Weights of a small multi-label image tagger.
Training: normuon at rate 0.0021, batches of 128.
Data: trained on made-up ball-and-stick molecule models, 195000 training examples, 6.3 epochs.
Rows from block 3 of a small multi-label image tagger, named by matrix and row number. Rows with one number within an expert belong to one neuron, the router's apart. Each number is 500 + 40 x the weight over its row's rms, rounded and kept within 0 to 999. All counts start at 0. Numbers have three digits each.
Before each expert's rows are labels from the 100 images, of 14976, where the router gives the expert most weight on average: "top examples" is what is common among them; "lies over" is the class under the peak. Only what is clearly more common there than usual is listed. The data: made-up ball-and-stick molecule models.
# router: slot weights (model.blocks.3.mlp.router.weight, 64x160, trained with AdamW), inputs 0-159
# up: expert up (model.blocks.3.mlp.up, 32x160x160), inputs 0-159
# down: expert down (model.blocks.3.mlp.down, 32x160x160, transposed), outputs 0-159

# expert 0
top examples: space-filling
lies over: red ball; blue ball
router.0:525501447554516523510464517518538478448437593431565457459532555517466472547485476534479509521534540419400531543513619578506532504543478531483458546429539467456473480484494475487478506486420485448433545418502525514443487454465568466465487523521548497462429482470553475485471489485448471521517498488478478529432548489512458502549531528566474508542522523476454579534551419461510519499513536510541540410479516447521540448522551464473464479502444480498483516560484509477472462496512537
router.1:480558526533514498545530473537533435552445522601521432476496481536562448501432494496528531547502545437456517572543431504575566523568530501485520448479380508508478516467472530503561480488487519526504559515424508494480460530498467502403482522561477512540507538539467505526478459496493474513546542459522532566437535506467482523486460562480570481535523570454534497517538533466492539522518549528424553466429454452521542549552513474497466552457539444463541499546453489512450520478547500
up.0:514467557505537510485483495568540562500476499475482481456558503484456452518506476512442513535524559509544484461543561581554515496489514594445489511472514496536451527496504466460595453460534490571516509430403495512491547473506425556469426491519449486535525440566542492503512431508560476528523479520450498512489413499477526570518505486544506460597596509525474536432435509466467499547363560506464514508495489491470542467513484497552466491494477496565495561509490493483512462507519475
down.0:521528501443460501552440475541506511539513552460499468525572417496442559496473483478447505482567491515514475479465500442505482530443496474499504506528522481506483495498498451552495487513443495483465521519522561487434485451426473466458570459506497445554527528498557451528485567531505538448410494554477458428507466413526492414472572410568487512550585535535528418448535464516513523465505468513575511494552492472489540498427428441549475441461456462448527502473551474479523469514533494
up.1:518472510508452470533476538550488526468442483552529457452502491528513512534518514522477503456511571504445409513534489528540560491451487494499451449526516474448485447501491489488454488465476475511456487541558447426512505477513452482436499423497572544392517452554544519505556490552568495479479527558526457569500549539513532559552577485450528461486431501550529487447474508545522442567582484500565548466537471531474545557461485536492506484466506471484472540436459600496517434575456517
down.1:487478455540389471518507512465449473546506523484536445440442459487490457493518393555538503471551493458438506418473524564472484522485484525524484561500487533447580528487608472483564466462498519514536536507502464500474538462417521453533505476508542493548535503524506513513548455505574495505470508537530560448537481465517529470548526441533459476439497439440442534519495516508503459479488503532505445510519524440420532498459413573527518562460574510497442520432431459464546494499521507
up.2:471508522464407565504535516484479458488495431460497534466529507558372527522454494495502456526570590591470445528524521475464523490451520475492524551504562504539497427574472538565443505466487478505505542479553544514550481430462531472479502503576527539486525589496511502463477473421471546535488525518530446591469428537549480468520500490530543504519486494458535497450545491532587510536500529513472479521509473501497490501485535498530542547387537522518448458475569467528470482555472527
down.2:533443528482495492440421530435475531479471493481540440504461489520499402524480608465471597537492514544420535479555445482483468540493558529484524473529415512491553519516505416538503549462522545465496486557514502436491451531508518505476588520455587508486441475458439478478498477529484484490504482583549507516483499410486542507552549518545449515530473533482467490451586468482524561479492502516568510494517537480468474454559512513482540516503501496437512424494556555463530501503477586

# expert 14
top examples: space-filling; balls: three
lies over: grey ball
router.28:514464519513485500523521464507500456514461551431521508499514587563466480467466490481554442471474534504461484548459539507522472514491501536501560507516535469505548484447540463429522473504568464486468490519520467564528500498532510441540431516565555559448423550440499446466482467561474452509526545513463472541547533474456488509543493529500454476490453528565500520562600530490533471595494587419439465461468496520360476520467462473505500515567483553464510551466474479495458487423532507
router.29:433470529547566548482464496505494472494592482519542488585496522564464542565503511489505512528400510493532507525508576494502524472482428434579524539447465491513487556464511563386453482498453499463541518477484493547496502486497472443436552524544519560487512467447507454469463466479461491480511514462465489547534495508527510458535503521499457477459481530419491506462538533481566493528452545442430509458422529412399413527515446487437513529501464493455543536479532467450483501451494500
up.0:472473550474535582426513478514501521560549538506538422502529466527567462480533499492458437511515504492492488484458481536461505510520465531551463457458505514507523493471506490458528488505442505534494510581442469526521477532481491417539469643504509473529526454451478535558444484486528483468477459457494519456536501519578567436453551484472421480418441538504458506495536468493510487510562432556497485528520603449501492492562469502505466445497499546592442575499485412531485531516478471
down.0:482559493484471520470432568511457528563549493465480494507502510467559540403444525518502434465506540501484462514478574441464473508494560414508513506504535521458558559499436495555522522500555495534490503504462500464540521462466522471490461581453486535488561499478468544491497546510557434474522522524445546496465472536524479421504448502545559500483503520472491487513527489507491398443544557503478485474454498415501455558493537511610496528547477467536478451480513600525592425465522567
up.1:483537420531460516559550525451551474520488532483487458498577479540521513456502513443476501475570458452554498525500530469505541538489509456526544524505444565454591506528493526521477445477550516454480576469466505533501463510520501462481487543463452493491449539563509534437471547465479427504547490450494562458459522591437460485532489506489483558493469450480428532472570471462497538476530460544490455451433477447442507533450550460510574443504435506583461438417511504557499506532517438
down.1:508518533523528503524519474559560542436504478487540542484503489459512554547496540495541561522569560492520471585494488474493483567414505522498504521498496491449432544524517488451506490451450522582535487495518505499531447547499435534500447483510550390551476488500592453474477444551495465448581489528452484474506503466518636475512453462478417518515489491435518530448491573476502498452489487458560462520543508475485486462511458510493582521570526573455436457529465512456509461504516451
up.2:455457496455459436521448484508459523456494486539484519480438451529443458483587535519491517500523577526486511478474543535488537543523519428581501495480508519498493540525512510507462430445519431454481540468519475573607519531498544473393481531582522555452523453500501521543508494481488473565575565578512502468567474450532521568477495451481444518515481488483490507556500527462505482470493511525477504557572423474473492554426533578474504543513557492595513501506503467438501482547548471
down.2:605471499514541511532534522496551505519457487421506538456476448520478440477468546571551483499534476446460450471448478491455541504465552446545459507513465520463529566503490599510570479551501433483467467505506529460479498447467486547474531536497504528545488511400468517549496494521432452534467520520447547373454517479557485412481487489495484484501474560523562470541581532492437462477501506442464531558497524523402550548513531477519437485478475505519493522429520505530510468516439487

# expert 18
top examples: purple ball; space-filling
lies over: purple ball
router.36:501515441525576515458499466535518461472531509514587485528469507532579534466497461571518521473546539424440494519474460512578485522496468458495514614441477525460490471459526541479446502451538503459486449512501546582486466527499476475494521505505553453428474460489460490471475550492519476534600492484469521514523546560505532543512448489568548532475539515617513502540492531447513512492536575536429447468495562456534497408452473542433469533479501471461460511522466534480492486433543447
router.37:535523557505516530495568558438460453475434509465539458476510492495494441526508516569404550577489469576499533490524511573543504433536485543498513578570434488426538461474503471451455511579480456529543541522444506519477484576441548490561486514513471507510500561581466508412483488462500534445482497497513429453411484472434457576535464528527491512489467464472481525466534498544451459487477503503485498478510492451536499488522448563509559523456498431526527535498570531498475474474450536
up.0:538545517557546478504437472479463546478497531502534563548534578539425536479517565502457452531507523572494538478531492475493476496566470556426580540492542554470466488453500507533495596518561507431464511492531547492564554508427485517505561508492527447449448491475563503483474472481492487464444521534463450530513415497521530520527490544536489450604448469528451584500456523533536523507448514535525531484515525398494502471532514453485478503430529523420460482563488496521527545437505485
down.0:473530538455486502463466504569496463494558429475529519498485580499536451471538592492488413460499452567449526555586516475570521476534543447525501452525522519521494487445506520524530502466464487522476482581513614472467466553476434565436536538504494526520465505471491463510476457576540443435472503484496473451462484518409541450479493532517537492530498484476482531404554523554491494433468553467522417486458503519500491524460450458504526458420577493501488512441448513448504502512509491
up.1:503436425514545494457455487554566472473494525488469464489474502520477532525438508531562497501472515562484550511558440458472411519473442504509526480446535566493451488499442523411542514496501559436465506493474495487479503482499491565541422528507427569435523447505538554545446570552471563460487593474446467547475525558568446517508501455438523476471490479508487523516578544462533487508469489449459541458547544509512517451545542518510512538473609521511468429471555523511467506519528512
down.1:470548521529455503498577458524515517466554495429520463441461505561556550489457494510433523505508491551476457544540514509515457546497486501451591542481545534566542436488549544442495462493482488532494453540545504556429506483513564464468457534542477497500495493461536492485503472598529546589417529455505498492439525457526562477447534518431476480403568471457518469462511443510504485493430450556478558500521460452490414545510468549503487474440489501503558510540476428504464514449543507
up.2:463466438586526483446530496512529469474505472529439495438492541480478488616477543538475539524451532441528526470515559456495497494504475458467492509481436443472503494479481513416528516406445514559533583526503498519490518439537575472551594535414533546506472455453516459448535499519483567485496509562585537459550476565469593520525546479534502467458409531518487432522528511483462516549532508493528523505534482460499502475516484498507492517512441463510539517505595537543525566514510485
down.2:541491496461485470465434499447513549480561541515463499479480544520536442506455481530482529512467534472460530536473533480475481488546502508552472474526502583488499543465520524500483557527528533522506456542473532526527480453530536451540532500551531557415540513486545612496550570544428538516495453521469481500523485515420550507498522474530478525449460425484561529436522603483442454527522465463485486642503465456501510489431521512517383467509469477528479462520512460507530593539492439

# expert 29
top examples: space-filling; green ball; balls: five
lies over: green ball
router.58:539501508596563467483542546402557498495574522498521495469555543562483490428474541512505502516482558510520454515530633477506544582548481512517483545476465462483538479562497490472543442549418487536484465489465463555479471428517534488443509487507539482455517489547533477515469537544530520511542457540576491562559539559470540453499522486480548460467487495541501576529439520397546481509513499515516462554464461481506508495486457493531427551509513560526519538436520543477439492443519510
router.59:441493498553490543474430449501504493528553518515476452469586566575534452569478524534482519628482471535531548451520519520547548461538515406513533581481487456524488500531506591501530499521560510540509552513472468520513459489537502429520508558459496535466501559440526484446551526514523506502566463528471511521462440490531525447554490585521546518565513553531485522461541516471463519507474467561407475470483499514402490518486439504478432535448525441466499516489467465474493538453520485
up.0:488506475507431493496549556449538403556435516519506464517460471553596486523517541519516523467547460546535541433546554490467440474484523524458532519515532458466459527418510577444502477482568503493509468420496531490546455470519469426492446448429493558441504503490565458501468470529513456493496498436461483522451463517536481494490462533512477542556511520436462530514410426511468475408427490501494456468493506526494452494475500469456524585453457501498565477544506432476451456498475541
down.0:449488552543470528528565515580533475551488610414506510513487560473477463542490532491457443561484486475435478499498465541475549530511509503513519465476521456530454466504454515480452458518478416489487477477536649484479492469461584537515585495472447443515484497533529461530434470419505502512501552459483454517437493496530510484517415474461510497521545470478412532439521539487497525449524516516463520500491571497451468479522438543452495485457498491413427507472556494508444498479454503
up.1:518520466468396462524496502471466462473568559590512472537460606501488507513504493478589488480471505503547527511437555513494516513494475522488550536468466568503444477553494516491488571571470499514480553457497507551473534436514503458419476484549460474519448467603522517456520478451528568498551546466544459491470550540496518494524501471477452413484496529546453446557476527523496520506515442499588432495483516509378462515569490501489511492486509505497454413444554472476486522526487544
down.1:557515456435503490521472531500537519505476523516545582557480484521528489540540485528419422489470583538541493480451570479517505561462518529531449523497458466501543474484462529486495537482508539627527551505535525419469489439464574449462425436476417480504462471516530522476510545507530500557493508523489528444439478492497530490467483539472560459490512459520493612474484480504522473514466473488467581510466505477465487455521515497453438439456522518512529551461452490503375448542443467
up.2:501521456492552475462502526437516520519439512484577442482493450479549470501431516512408494446555524492527471554514482548458477470484430499439506453478522467455503493513445493472467465488429514499456515518544431434505538473472465434580556543440538529425505479466518440451574564535453561539552525453488561534470518580529479506528496523471382476495457489494450540518433462562440478428476471540500477506510538530526508490432525521556533530484510444505584538487535495484509481507474490
down.2:479513491544542500437507463517497573490511437437460548523451547513548518530530469544535474505451513456476567528431523518508447450523439467497485461466561501541482482541539462570497474491538487569575571544459486440515490549525482476526587519377559492523498474510552547495558530521422498606517504468548447543473504560535496468491568547540470556495488471498526493486532497484487448465476507499543504450497475533448463549495465525474481488536567549501494508519427539451474438447439438